python train.py --image_size=48 --encoder_num_experts=16 --encoder_expert_mlp_ratio=0.25 --encoder_shared_expert=true --encoder_widths=[64, 128, 256, 512] --text_encoder_qk_norm=false --eps=1e-06 --final_lr_fraction=0.01 --weight_decay=0.0
Rows from expert 14 of block 7 of the image encoder, named by matrix and row number. Rows with one number belong to one neuron. Each number is 200 + 20 x the weight over its row's rms, rounded and kept within 0 to 999. All counts start at 0.
# up: expert up (encoder.blocks.7.mlp.up, 16x64x256), inputs 0-127
# down: expert down (encoder.blocks.7.mlp.down, 16x256x64, transposed), outputs 0-127
up.41,219,211,180,231,211,166,204,199,224,181,207,214,202,228,203,170,203,159,220,209,190,231,197,191,178,222,153,189,239,203,196,168,203,221,215,191,212,208,190,171,204,191,210,212,252,197,176,164,199,213,193,195,175,192,196,195,193,163,203,185,245,184,161,218,184,211,203,209,216,177,203,190,211,186,228,233,163,152,185,204,209,183,203,217,171,194,241,234,216,154,210,205,188,229,199,224,214,198,183,197,198,169,178,188,228,202,201,199,204,226,206,213,187,203,199,179,169,188,193,231,212,219,207,236,203,190,217,188
up.42,199,207,231,213,177,199,198,235,185,199,203,160,189,175,184,181,194,227,183,187,167,212,178,175,222,168,225,219,175,170,228,210,192,221,183,213,200,223,197,247,195,226,190,198,185,197,188,221,167,187,213,218,180,151,229,201,215,219,213,219,169,215,217,203,191,191,191,184,189,195,194,196,225,240,174,197,213,209,238,190,200,174,170,182,227,213,195,201,203,227,210,185,193,198,227,183,215,194,234,203,179,177,191,184,188,191,229,158,221,200,210,205,185,179,205,187,204,218,205,232,186,189,216,197,211,176,232,199
up.43,214,180,193,200,216,208,203,226,187,193,193,197,225,180,195,180,219,182,217,249,190,221,252,221,185,203,199,207,218,181,197,241,183,192,186,195,193,211,217,210,210,184,211,172,156,210,218,242,186,203,218,213,198,183,193,202,206,212,205,218,192,210,205,217,174,184,185,202,185,237,176,217,200,172,175,180,203,212,227,205,190,197,207,191,207,192,215,182,206,223,189,184,232,185,207,187,221,208,228,207,195,210,212,221,215,196,215,172,213,201,174,187,229,225,219,214,196,217,221,223,198,205,190,175,186,208,236,204
up.44,219,220,185,209,216,213,216,204,203,206,162,155,177,212,207,196,218,175,230,243,200,193,203,184,213,242,174,197,212,223,205,167,191,210,205,191,206,209,186,160,213,204,200,187,178,223,213,179,200,205,208,192,213,204,206,202,198,159,208,173,215,191,184,187,211,195,179,217,220,165,196,168,190,185,226,223,208,202,200,207,203,187,217,184,204,193,213,264,210,166,196,194,184,256,206,221,200,203,188,186,183,233,220,221,234,167,191,208,149,210,176,150,221,175,180,160,211,200,175,198,208,225,170,212,199,243,180,224
up.45,184,213,220,219,190,192,185,211,165,208,225,174,187,165,167,172,207,221,203,176,165,204,190,178,228,179,224,205,186,174,218,224,173,220,194,207,194,215,187,232,210,226,204,216,161,174,185,221,163,176,216,229,173,167,240,198,220,224,203,230,175,223,220,182,165,180,194,186,198,198,192,197,235,218,163,197,204,215,237,191,189,172,205,169,220,211,230,181,193,216,209,201,202,219,210,177,228,176,209,198,193,187,186,192,207,172,237,169,205,192,193,180,158,181,220,235,219,227,212,225,179,180,215,174,211,183,230,204
up.46,171,204,220,203,187,157,169,188,218,212,200,204,222,186,229,226,218,216,198,205,201,205,186,175,196,176,196,202,197,189,198,211,182,200,161,207,183,219,164,233,215,181,220,215,198,191,169,223,185,184,227,203,198,220,190,229,217,195,210,203,222,204,196,226,177,168,157,196,205,192,156,215,230,176,168,206,210,178,219,185,208,192,180,185,216,185,209,194,208,165,212,208,211,189,237,207,190,193,252,211,176,182,219,179,223,191,203,220,215,193,193,205,182,208,247,207,222,203,177,184,169,201,225,173,162,216,180,197
up.47,208,198,194,158,228,240,182,204,235,210,201,248,167,199,221,185,221,218,251,205,201,204,226,193,209,217,183,183,189,183,205,198,198,184,221,165,215,163,203,210,218,185,191,160,199,218,220,208,208,217,196,192,233,238,185,192,171,182,212,205,204,161,189,224,200,169,186,179,214,198,188,204,186,205,200,189,201,200,195,202,216,187,166,205,203,205,213,197,245,197,216,199,206,190,217,222,189,189,200,213,239,236,178,204,211,196,177,206,190,202,163,142,235,201,171,190,174,182,238,178,243,206,191,189,179,226,196,207
up.48,226,187,173,217,173,205,191,196,222,176,179,232,203,198,204,182,220,195,208,196,195,239,214,177,209,220,207,193,209,202,165,218,203,199,195,191,190,197,184,205,210,182,220,167,242,219,184,202,205,231,228,197,253,211,170,235,213,185,221,168,236,184,206,230,213,200,172,187,213,211,178,212,213,190,193,213,181,198,213,218,241,227,213,225,125,144,211,208,229,173,194,211,203,195,184,181,207,220,212,186,191,202,195,191,185,205,220,196,168,209,162,174,208,235,183,203,240,179,173,226,208,205,188,214,206,212,198,195
up.49,221,193,171,175,195,192,207,209,180,159,196,193,187,228,202,216,207,185,195,218,213,189,255,206,186,177,211,204,208,180,165,191,226,189,229,188,225,146,238,182,218,214,175,171,184,217,237,210,206,206,219,178,205,223,207,203,206,204,227,249,184,180,171,198,210,180,208,199,232,212,207,163,183,211,222,192,182,195,204,229,232,215,230,190,167,226,187,199,208,222,204,197,193,196,202,209,196,229,198,188,202,231,188,214,196,218,170,163,201,193,188,170,223,233,213,192,185,189,245,189,197,230,200,211,161,206,197,215
up.50,215,195,195,161,197,243,247,214,161,177,188,180,212,196,213,217,213,184,220,188,213,210,246,218,167,202,182,183,213,191,174,203,196,177,223,212,233,187,197,174,248,190,211,215,210,215,237,188,210,242,203,192,212,188,185,222,204,209,202,209,185,208,180,233,186,189,202,183,201,219,205,218,182,215,180,148,171,192,193,233,230,232,210,169,158,195,196,228,222,198,169,215,168,201,195,226,186,239,199,211,200,201,205,208,189,198,205,184,142,204,152,169,205,224,195,202,198,186,191,215,208,228,188,200,185,190,205,206
up.51,194,199,205,242,194,202,164,234,204,180,188,241,197,208,186,208,198,207,189,231,185,235,219,186,208,181,221,220,206,168,224,189,191,218,181,194,225,217,232,215,204,234,197,180,192,230,219,192,197,174,179,212,181,198,182,207,190,204,213,212,209,208,200,190,209,174,192,198,177,225,177,247,183,173,185,197,197,209,217,201,201,211,198,200,231,180,225,206,211,231,209,159,204,196,205,195,214,210,191,178,193,201,202,151,220,200,232,208,199,217,173,205,191,214,202,217,198,224,211,202,184,195,204,202,204,209,225,208
up.52,205,215,200,215,216,211,196,174,200,223,176,190,202,191,204,156,215,228,230,246,208,195,229,170,202,204,178,163,164,184,179,214,207,179,226,229,204,210,184,203,218,162,198,200,191,181,233,207,186,219,183,179,211,201,205,206,183,198,196,209,192,215,203,204,239,179,187,180,202,180,199,190,168,213,227,222,161,207,174,212,203,202,225,222,206,209,220,202,225,163,176,177,211,224,175,203,181,210,182,237,224,232,210,211,195,209,158,215,181,212,181,188,181,219,227,218,228,198,193,211,225,218,157,198,195,215,206,202
up.53,188,213,206,217,198,207,214,212,183,220,194,167,188,167,187,184,209,193,186,183,167,206,194,198,209,187,218,198,199,170,200,215,197,206,204,191,157,234,182,221,228,203,184,208,200,186,187,193,172,174,194,177,176,172,231,164,222,195,164,212,192,179,183,195,157,181,177,231,201,193,200,204,213,226,203,200,190,186,210,213,205,187,200,191,208,222,260,219,200,174,200,218,189,235,227,215,231,184,214,163,202,158,205,212,218,169,208,182,215,237,223,186,178,200,220,242,190,209,223,222,203,189,230,198,220,189,211,192
down.41,191,222,229,162,205,177,171,206,208,192,207,207,176,212,192,189,231,204,206,226,203,210,201,195,235,178,196,163,185,195,200,196,192,226,188,191,245,224,214,180,191,222,185,215,188,193,162,238,184,176,183,179,186,204,190,160,193,204,178,185,237,179,201,206,185,181,175,173,205,229,166,228,220,220,220,200,197,201,176,188,202,193,207,195,206,226,218,178,180,201,183,191,193,196,228,191,215,227,215,187,204,208,195,207,220,212,209,237,211,178,186,168,209,192,182,191,213,220,179,232,220,207,184,212,194,172,172,172
down.42,180,213,191,174,216,157,206,168,227,211,220,210,215,227,207,202,198,232,218,161,210,166,199,182,194,184,211,176,181,200,194,220,210,197,223,193,185,192,206,166,153,198,217,229,209,162,194,209,201,245,196,176,202,173,217,210,199,212,208,191,231,218,231,224,184,201,207,185,213,152,223,182,196,203,203,169,238,190,218,183,198,171,178,169,205,206,200,201,197,215,235,223,224,190,213,185,145,208,205,210,213,234,189,182,207,201,207,156,215,178,210,224,213,204,162,202,219,188,208,231,177,202,182,169,183,195,198,152
down.43,185,216,197,223,236,185,207,180,182,207,219,194,228,215,211,176,177,191,219,187,187,205,230,161,236,218,180,196,192,200,207,219,174,185,206,228,220,214,195,187,203,160,223,190,204,194,195,168,219,227,238,198,209,236,201,154,215,211,182,218,175,226,224,207,206,199,223,207,193,196,206,190,214,182,186,239,222,218,200,201,192,201,234,195,169,211,233,195,206,214,215,212,196,205,202,173,203,159,240,160,183,231,217,204,183,215,182,170,165,172,228,243,180,186,225,191,205,202,161,171,191,200,211,165,198,176,194,215
down.44,181,180,176,212,165,169,156,233,223,196,202,193,196,189,181,185,228,195,235,176,167,208,200,182,206,203,208,174,211,212,213,187,184,211,223,181,226,227,211,194,202,219,182,222,204,204,195,196,209,165,234,212,191,188,197,186,202,172,176,196,194,185,197,158,202,171,188,198,202,210,213,176,178,243,166,201,180,227,201,215,185,214,206,234,193,229,206,189,180,169,184,197,221,186,199,221,217,189,233,205,191,182,197,185,170,196,219,184,201,211,191,238,223,211,232,190,167,215,201,182,180,161,180,215,196,191,205,174
down.45,204,194,194,181,189,185,186,163,204,194,189,201,224,209,190,187,193,206,191,181,214,173,187,207,224,168,167,182,179,187,217,203,190,176,174,204,183,205,209,163,158,190,222,225,205,182,197,223,192,190,179,210,208,184,204,204,212,213,203,173,216,192,231,195,208,197,203,227,212,173,192,170,233,176,183,188,237,166,184,161,212,189,175,174,185,211,203,181,164,228,215,217,228,166,199,179,191,208,241,230,203,201,184,201,201,202,173,187,208,183,242,209,206,223,191,183,194,225,172,199,186,215,209,195,198,195,200,165
down.46,202,216,171,203,193,182,203,246,208,193,173,217,215,188,208,173,179,209,212,213,192,215,166,238,185,190,217,210,227,192,172,186,184,230,226,188,219,234,184,184,214,165,195,161,180,188,230,207,190,211,238,187,227,190,193,173,228,185,183,183,175,222,189,223,168,208,190,186,219,212,206,192,190,216,166,203,208,225,215,178,158,246,211,225,221,186,167,193,207,212,227,169,185,206,182,186,220,184,146,236,178,194,219,212,173,186,226,166,191,170,223,192,205,181,184,244,218,210,185,205,186,146,229,200,236,212,208,201
down.47,183,187,184,168,236,194,200,188,226,219,175,243,245,202,210,197,232,217,211,201,217,220,239,193,205,196,195,197,211,186,207,188,234,198,225,171,223,219,187,186,184,193,216,202,235,215,179,183,227,222,183,188,214,231,246,198,201,146,189,181,170,195,208,221,155,225,203,205,242,199,191,210,181,177,232,226,225,216,221,196,229,184,224,189,226,231,173,190,186,156,207,193,163,198,223,197,208,222,212,204,215,210,208,236,213,174,191,219,221,216,250,192,190,195,197,204,195,167,207,200,173,212,214,210,199,211,190,208
down.48,209,197,199,204,183,172,206,209,195,207,177,229,191,197,196,193,187,244,204,170,189,186,204,204,180,173,218,223,199,206,209,183,171,222,206,201,194,203,200,246,211,203,201,192,213,194,166,206,188,213,207,193,201,188,196,230,211,207,212,187,203,210,202,221,198,221,235,211,175,217,226,199,178,170,198,190,159,194,169,192,235,190,191,206,208,219,201,205,216,169,205,210,186,215,209,219,221,219,186,172,181,193,169,223,187,231,224,174,195,192,153,184,183,176,194,232,218,243,208,189,196,221,246,181,193,173,185,205
down.49,180,179,194,159,202,180,226,181,207,226,187,178,257,200,184,216,189,194,197,216,175,194,198,194,200,170,190,190,199,214,175,215,205,139,184,195,196,195,202,175,190,186,173,213,191,212,219,208,215,200,184,188,189,205,212,183,187,196,175,197,193,171,231,179,187,207,252,199,200,220,224,195,186,180,200,190,195,207,194,186,193,211,196,171,196,216,270,195,205,208,173,192,183,174,216,201,208,201,213,232,180,205,185,209,140,199,209,204,166,201,174,187,154,220,194,179,232,160,199,192,188,210,202,194,201,164,198,219
down.50,185,216,209,173,250,171,219,173,206,198,184,204,221,203,194,166,192,226,215,205,202,160,203,199,202,211,199,193,191,180,176,231,179,182,243,205,222,189,190,184,188,208,155,168,191,179,191,198,196,193,197,189,183,178,193,175,161,196,188,211,215,189,216,165,185,213,182,219,153,208,219,188,201,196,212,180,191,273,186,194,210,224,188,192,228,170,189,226,209,202,184,225,178,208,219,199,188,209,238,224,188,188,180,196,228,192,217,213,165,242,196,220,216,219,231,221,229,195,229,190,233,208,225,159,188,207,194,180
down.51,196,210,209,195,198,206,190,192,216,202,196,195,189,207,211,176,180,214,210,194,194,198,230,201,163,185,189,157,206,173,193,207,191,196,215,149,182,186,209,210,232,188,155,184,219,182,205,198,179,224,182,192,209,160,204,172,172,211,194,231,227,184,215,164,200,213,177,177,232,195,178,191,178,184,200,202,218,208,179,226,199,185,220,193,188,194,230,207,183,191,232,254,191,230,229,190,218,196,177,228,197,192,176,184,218,172,191,178,238,222,194,163,184,180,185,194,222,239,205,210,194,191,213,198,194,209,177,188
down.52,213,210,216,213,207,199,201,206,239,172,200,214,188,196,196,176,191,151,222,203,181,211,217,166,211,193,219,225,187,218,199,182,183,179,187,221,190,184,235,202,214,219,232,202,183,193,188,226,170,179,225,222,212,226,191,165,187,214,194,200,160,214,189,176,206,221,163,219,190,161,169,195,211,200,209,213,205,192,235,201,173,223,243,201,206,215,221,204,184,174,181,189,233,200,217,217,207,189,186,191,176,195,185,189,193,199,206,209,214,165,208,203,192,170,218,223,191,209,183,200,214,197,157,151,175,177,199,207
down.53,198,219,229,169,189,195,187,197,191,185,183,190,209,207,129,191,195,204,191,200,185,190,202,184,233,182,178,238,224,217,244,202,195,224,211,198,228,213,183,170,190,201,218,186,170,214,192,197,182,180,213,204,163,193,200,167,222,218,229,191,175,219,199,179,199,213,168,186,205,220,193,179,251,220,201,229,211,196,208,165,205,231,205,218,202,246,164,198,179,202,244,204,178,197,202,172,206,199,187,226,170,151,189,200,199,185,254,213,225,186,229,224,164,192,215,209,196,220,183,226,196,202,216,193,204,176,184,172